config.yaml
input: "log_mel"
win_length: 512
num_classes: 4
mlp_ratio: 2
moe: "top_k"
num_experts: 8
width: 160
lr: 0.0038
shampoo_beta: 0.95
ema_decay: 0.99
weight_decay: 0.02
adamw_weight_decay_other_params: 0
Rows from block 8 of a small audio embedding model, named by matrix and row number. Rows with one number belong to one neuron. Each number is 200 + 30 x the weight over its row's rms, rounded and kept within 0 to 999. All counts start at 0.
After each neuron's rows are labels from the 100 clips, of 14976, where the neuron reaches its highest value: "loudest band" is the band of the loudest frequency at the time of the peak; "top examples" is what is common among them. Only what is clearly more common there than usual is listed. The data: strings of digits, spoken by a formant synthesiser in many voices. In brackets: how many of the 100, against the usual share in percent.
# fc1: MLP up (model.blocks.8.mlp.fc1.weight, 320x160), inputs 0-26
# fc2: MLP down (model.blocks.8.mlp.fc2.weight, 160x320, transposed), outputs 0-26

fc1.181,200,228,200,200,200,143,200,165,200,277,179,200,200,200,200,200,200,200,200,232,200,200,200,238,200,259,286
fc2.181,156,200,200,200,200,200,200,244,200,247,200,200,200,200,200,200,200,163,200,68,200,200,114,200,200,269,200
loudest band: 500 to 1000 Hz (41 vs 13.7)
top examples: voice: child-like voice (57 vs 24.8)

fc1.266,200,200,200,200,200,142,200,200,200,200,200,200,200,200,200,200,154,148,200,149,200,200,200,229,137,150,200
fc2.266,200,166,200,200,200,200,200,200,182,200,162,200,200,200,200,200,200,200,200,200,200,200,200,167,162,200,251
loudest band: 2000 to 4000 Hz (51 vs 2.1)
top examples: "six" (69 vs 25.8); last digit: six (41 vs 9.9); first digit: six (28 vs 9.5)

fc1.158,200,200,200,200,200,200,272,200,200,259,200,200,200,200,147,200,200,200,200,200,200,200,200,262,262,200,200
fc2.158,200,200,200,255,200,200,200,200,254,272,287,118,200,200,200,121,200,200,161,200,109,200,200,200,200,200,200
loudest band: 4000 to 8000 Hz (82 vs 15.2)
top examples: voice: deep voice (95 vs 25.1); last digit: four (27 vs 9.7)

fc1.14,260,230,200,235,265,200,200,255,164,200,200,200,200,200,200,200,279,175,165,200,200,200,200,124,200,157,209
fc2.14,200,239,200,115,200,200,200,151,200,200,200,255,200,200,200,200,162,236,200,200,200,228,200,161,200,200,200
loudest band: 500 to 1000 Hz (67 vs 13.7)
top examples: voice: high voice (96 vs 25); "nine" (56 vs 26.3)

fc1.125,244,207,200,200,200,200,200,200,200,200,200,200,200,200,200,272,200,200,237,200,200,200,153,236,200,238,249
fc2.125,200,200,200,263,200,158,200,200,236,200,200,200,229,168,200,264,200,200,200,200,200,200,200,119,200,235,164
loudest band: 250 to 500 Hz (44 vs 21)
top examples: voice: low voice (78 vs 25.1)

fc1.40,200,200,132,200,200,200,200,155,200,147,241,166,156,276,229,200,200,200,135,200,200,223,200,200,200,200,200
fc2.40,156,223,200,295,200,200,200,200,200,200,200,200,124,163,200,230,166,239,174,200,200,200,285,200,200,200,200
loudest band: 250 to 500 Hz (62 vs 21)
top examples: voice: child-like voice (72 vs 24.8); number of digits: 5 (40 vs 19.7)

fc1.59,200,200,200,200,260,200,127,200,200,200,200,143,145,200,284,275,239,170,254,200,200,200,200,242,152,200,200
fc2.59,200,200,179,200,200,200,179,200,200,227,200,200,200,162,236,200,200,131,182,273,200,174,244,200,227,200,200
loudest band: 4000 to 8000 Hz (42 vs 15.2)
top examples: voice: child-like voice (70 vs 24.8); white noise (34 vs 11.8)

fc1.186,274,200,200,200,200,200,169,145,200,200,214,180,200,200,200,200,200,249,200,117,200,200,200,200,200,200,200
fc2.186,200,267,200,200,200,200,200,200,200,200,200,230,200,200,200,200,200,200,200,200,200,200,200,200,200,200,261
loudest band: 4000 to 8000 Hz (35 vs 15.2)
top examples: white noise (34 vs 11.8)

fc1.283,149,200,200,200,200,241,139,200,200,200,162,200,157,266,200,158,200,200,200,267,200,200,200,200,244,200,200
fc2.283,267,302,200,200,121,229,200,200,186,161,200,200,200,200,200,200,200,169,200,173,200,200,200,200,200,236,200
loudest band: 250 to 500 Hz (42 vs 21); 500 to 1000 Hz (37 vs 13.7)
top examples: voice: child-like voice (81 vs 24.8)

fc1.100,200,213,200,138,149,200,200,200,247,200,200,200,256,137,200,200,200,200,143,165,115,200,200,200,200,134,200
fc2.100,200,200,200,200,139,200,200,200,139,200,200,176,200,200,200,132,200,200,200,148,227,200,200,171,200,200,200
loudest band: 500 to 1000 Hz (36 vs 13.7)
top examples: voice: child-like voice (68 vs 24.8)

fc1.239,288,227,200,200,200,200,131,200,200,200,200,200,200,200,200,200,200,256,232,200,200,200,200,200,200,144,200
fc2.239,200,262,200,200,266,200,200,200,178,200,200,223,167,174,200,200,200,200,151,200,200,200,200,219,200,200,157
loudest band: 4000 to 8000 Hz (86 vs 15.2)
top examples: voice: high voice (96 vs 25); "seven" (59 vs 26); first digit: seven (34 vs 9.9); last digit: seven (34 vs 10)

fc1.208,200,200,251,200,200,200,200,200,228,200,200,200,200,284,200,273,235,200,200,200,200,200,200,254,251,153,200
fc2.208,223,200,200,200,200,200,200,200,200,200,200,200,200,169,200,200,200,200,200,200,120,200,183,200,310,200,200
loudest band: 4000 to 8000 Hz (87 vs 15.2)
top examples: voice: deep voice (79 vs 25.1); last digit: five (28 vs 10.2)

fc1.250,200,240,225,200,172,133,200,200,200,142,200,262,200,172,200,200,200,236,236,200,200,200,200,200,200,200,175
fc2.250,200,200,200,200,200,154,200,200,267,152,278,165,139,200,257,200,182,240,200,208,200,200,200,270,200,200,200
loudest band: 250 to 500 Hz (52 vs 21)
top examples: voice: child-like voice (93 vs 24.8)

fc1.189,200,258,200,224,200,200,279,251,228,278,164,200,200,125,200,262,251,238,252,200,200,200,200,136,200,200,150
fc2.189,200,200,163,200,200,181,200,200,153,200,264,174,200,200,200,200,143,200,200,200,200,172,162,270,200,229,276
loudest band: 250 to 500 Hz (71 vs 21)
top examples: voice: child-like voice (96 vs 24.8)

fc1.188,200,200,200,200,254,200,200,200,200,200,200,230,200,200,200,200,210,200,200,247,200,200,200,147,134,200,200
fc2.188,200,157,252,200,200,151,200,200,200,200,200,162,134,200,200,241,200,200,244,200,200,200,200,200,200,214,200
loudest band: 500 to 1000 Hz (45 vs 13.7)
top examples: voice: child-like voice (88 vs 24.8)

fc1.203,200,163,200,200,200,200,270,182,200,156,138,243,246,261,200,200,200,288,154,200,200,200,200,212,200,200,200
fc2.203,200,200,100,200,135,128,200,200,200,200,200,218,200,200,183,200,200,200,200,114,215,200,200,200,245,200,280
loudest band: 250 to 500 Hz (55 vs 21)
top examples: voice: low voice (58 vs 25.1)

fc1.43,249,244,200,108,200,153,200,200,200,200,200,200,154,200,158,200,200,200,200,200,200,200,246,166,200,200,115
fc2.43,200,200,200,151,160,231,133,200,200,132,200,200,138,200,200,200,200,200,200,256,200,156,200,200,200,280,200
loudest band: 4000 to 8000 Hz (88 vs 15.2)
top examples: voice: high voice (90 vs 25); "six" (56 vs 25.8); white noise (33 vs 11.8); first digit: six (31 vs 9.5)

fc1.209,200,200,239,200,200,200,240,263,200,200,200,200,200,200,273,200,194,200,200,200,200,200,246,200,200,200,200
fc2.209,200,252,229,266,200,200,261,200,200,200,200,234,200,200,261,264,200,200,248,200,200,200,200,200,200,200,200
loudest band: 4000 to 8000 Hz (70 vs 15.2)
top examples: voice: low voice (87 vs 25.1); "six" (59 vs 25.8); first digit: six (38 vs 9.5)

fc1.275,200,181,166,200,256,281,200,242,200,167,200,261,200,200,200,200,200,200,200,200,200,200,153,200,170,200,279
fc2.275,200,183,200,200,200,148,200,200,200,200,128,200,249,200,200,200,200,158,200,200,200,182,200,157,200,200,200
loudest band: 250 to 500 Hz (42 vs 21)
top examples: "eight" (62 vs 26.1); voice: child-like voice (60 vs 24.8)

fc1.291,249,200,247,200,200,132,200,200,284,259,200,166,278,200,276,200,150,200,200,289,200,200,174,200,200,200,230
fc2.291,170,200,144,291,200,173,200,164,200,152,200,113,133,200,147,131,181,200,200,165,200,200,200,200,200,200,200
loudest band: 250 to 500 Hz (42 vs 21); 500 to 1000 Hz (38 vs 13.7)
top examples: voice: low voice (54 vs 25.1)

fc1.228,263,200,200,240,250,200,200,200,200,200,200,200,266,200,123,200,200,107,200,156,200,200,200,200,200,254,170
fc2.228,200,162,200,200,200,200,200,200,268,200,200,200,200,200,200,200,200,200,215,226,200,200,200,200,115,200,200
loudest band: 4000 to 8000 Hz (36 vs 15.2)
top examples: voice: child-like voice (87 vs 24.8)

fc1.21,180,193,200,200,200,200,200,200,200,200,158,299,200,200,123,200,230,150,200,200,200,142,253,200,200,178,200
fc2.21,200,200,200,240,200,221,139,232,138,200,200,181,200,200,200,285,200,122,262,160,200,275,200,200,200,148,256
loudest band: 4000 to 8000 Hz (56 vs 15.2)
top examples: voice: low voice (75 vs 25.1)

fc1.156,154,200,200,200,200,164,200,200,200,290,200,200,200,200,249,170,200,124,200,200,200,200,200,200,200,264,250
fc2.156,225,200,200,269,164,230,258,165,200,287,200,182,200,200,200,200,200,189,200,200,200,200,153,200,160,270,200
loudest band: 250 to 500 Hz (68 vs 21)
top examples: voice: low voice (56 vs 25.1)

fc1.44,283,200,200,200,200,200,200,200,166,250,200,200,200,200,200,295,200,288,200,200,242,200,200,200,200,155,200
fc2.44,200,200,200,200,200,200,200,200,268,200,200,200,171,261,200,200,200,200,200,148,178,200,262,200,200,213,200
loudest band: 500 to 1000 Hz (31 vs 13.7)
top examples: voice: child-like voice (71 vs 24.8)

fc1.153,200,258,200,200,200,157,200,200,200,200,200,189,200,106,200,210,200,200,233,200,160,125,200,200,240,162,200
fc2.153,200,200,312,200,200,227,200,200,322,200,200,200,200,200,236,200,200,147,200,200,200,200,200,200,200,200,200
loudest band: 250 to 500 Hz (50 vs 21)
top examples: voice: low voice (64 vs 25.1)

fc1.282,254,156,200,173,200,200,128,269,235,164,200,248,200,200,200,200,200,200,172,200,200,257,200,200,280,230,243
fc2.282,200,200,200,200,132,200,134,229,200,200,156,200,200,150,200,114,200,185,173,200,200,200,200,200,219,200,200
loudest band: 250 to 500 Hz (46 vs 21)
top examples: voice: low voice (86 vs 25.1)

fc1.182,200,200,239,200,200,200,200,200,200,275,200,200,200,200,200,200,147,200,200,200,200,200,266,200,200,127,200
fc2.182,200,200,162,200,200,200,200,200,143,200,200,164,200,200,200,242,120,125,200,138,240,200,200,200,200,200,200
loudest band: 4000 to 8000 Hz (57 vs 15.2)
top examples: voice: high voice (65 vs 25); number of digits: 5 (41 vs 19.7); rumble (35 vs 12.6); pink noise (30 vs 11.9)

fc1.24,200,200,171,256,200,138,200,200,200,176,250,200,200,200,200,200,200,200,200,200,200,200,200,200,200,100,200
fc2.24,249,200,200,154,278,200,200,166,200,200,121,200,248,158,200,157,200,217,200,200,200,200,200,200,211,200,200
loudest band: 250 to 500 Hz (55 vs 21)
top examples: voice: high voice (96 vs 25)

fc1.109,200,151,179,200,200,200,200,200,249,268,200,264,154,142,200,200,200,200,200,271,200,165,200,200,220,200,200
fc2.109,200,200,200,232,200,200,200,200,121,175,200,200,200,200,200,200,200,200,200,200,200,200,200,200,317,141,200
loudest band: 250 to 500 Hz (45 vs 21)
top examples: voice: deep voice (52 vs 25.1)

fc1.134,200,200,200,200,251,200,200,200,200,200,161,200,200,200,200,169,200,167,241,200,200,200,200,200,200,257,200
fc2.134,200,200,200,200,200,266,200,200,254,148,200,200,146,200,200,200,200,200,108,200,200,200,200,200,200,200,200
loudest band: 250 to 500 Hz (55 vs 21)
top examples: voice: low voice (96 vs 25.1)

fc1.287,200,200,200,225,247,200,200,229,200,200,200,200,230,200,200,200,200,200,241,200,200,258,200,200,200,200,200
fc2.287,263,235,250,158,200,200,200,200,226,254,200,246,200,214,200,132,200,200,200,224,200,200,165,116,200,200,200
loudest band: 250 to 500 Hz (51 vs 21)
top examples: voice: low voice (63 vs 25.1)

fc1.110,200,155,166,156,200,219,200,200,200,200,200,126,200,200,249,200,200,234,200,200,200,200,200,200,200,200,200
fc2.110,200,200,200,200,200,165,200,200,176,169,200,200,200,200,200,200,166,200,302,225,200,200,200,200,271,200,200
loudest band: 500 to 1000 Hz (47 vs 13.7)
top examples: "five" (54 vs 25.9); voice: deep voice (52 vs 25.1)

fc1.302,200,200,254,113,200,200,200,200,200,200,200,278,200,200,200,200,200,200,252,200,200,200,200,200,200,200,200
fc2.302,200,200,200,200,200,200,169,225,200,200,200,247,200,200,200,200,113,132,151,173,200,200,200,200,243,200,200
loudest band: 4000 to 8000 Hz (63 vs 15.2)
top examples: voice: high voice (95 vs 25); "five" (58 vs 25.9); first digit: five (34 vs 10.1); last digit: five (26 vs 10.2)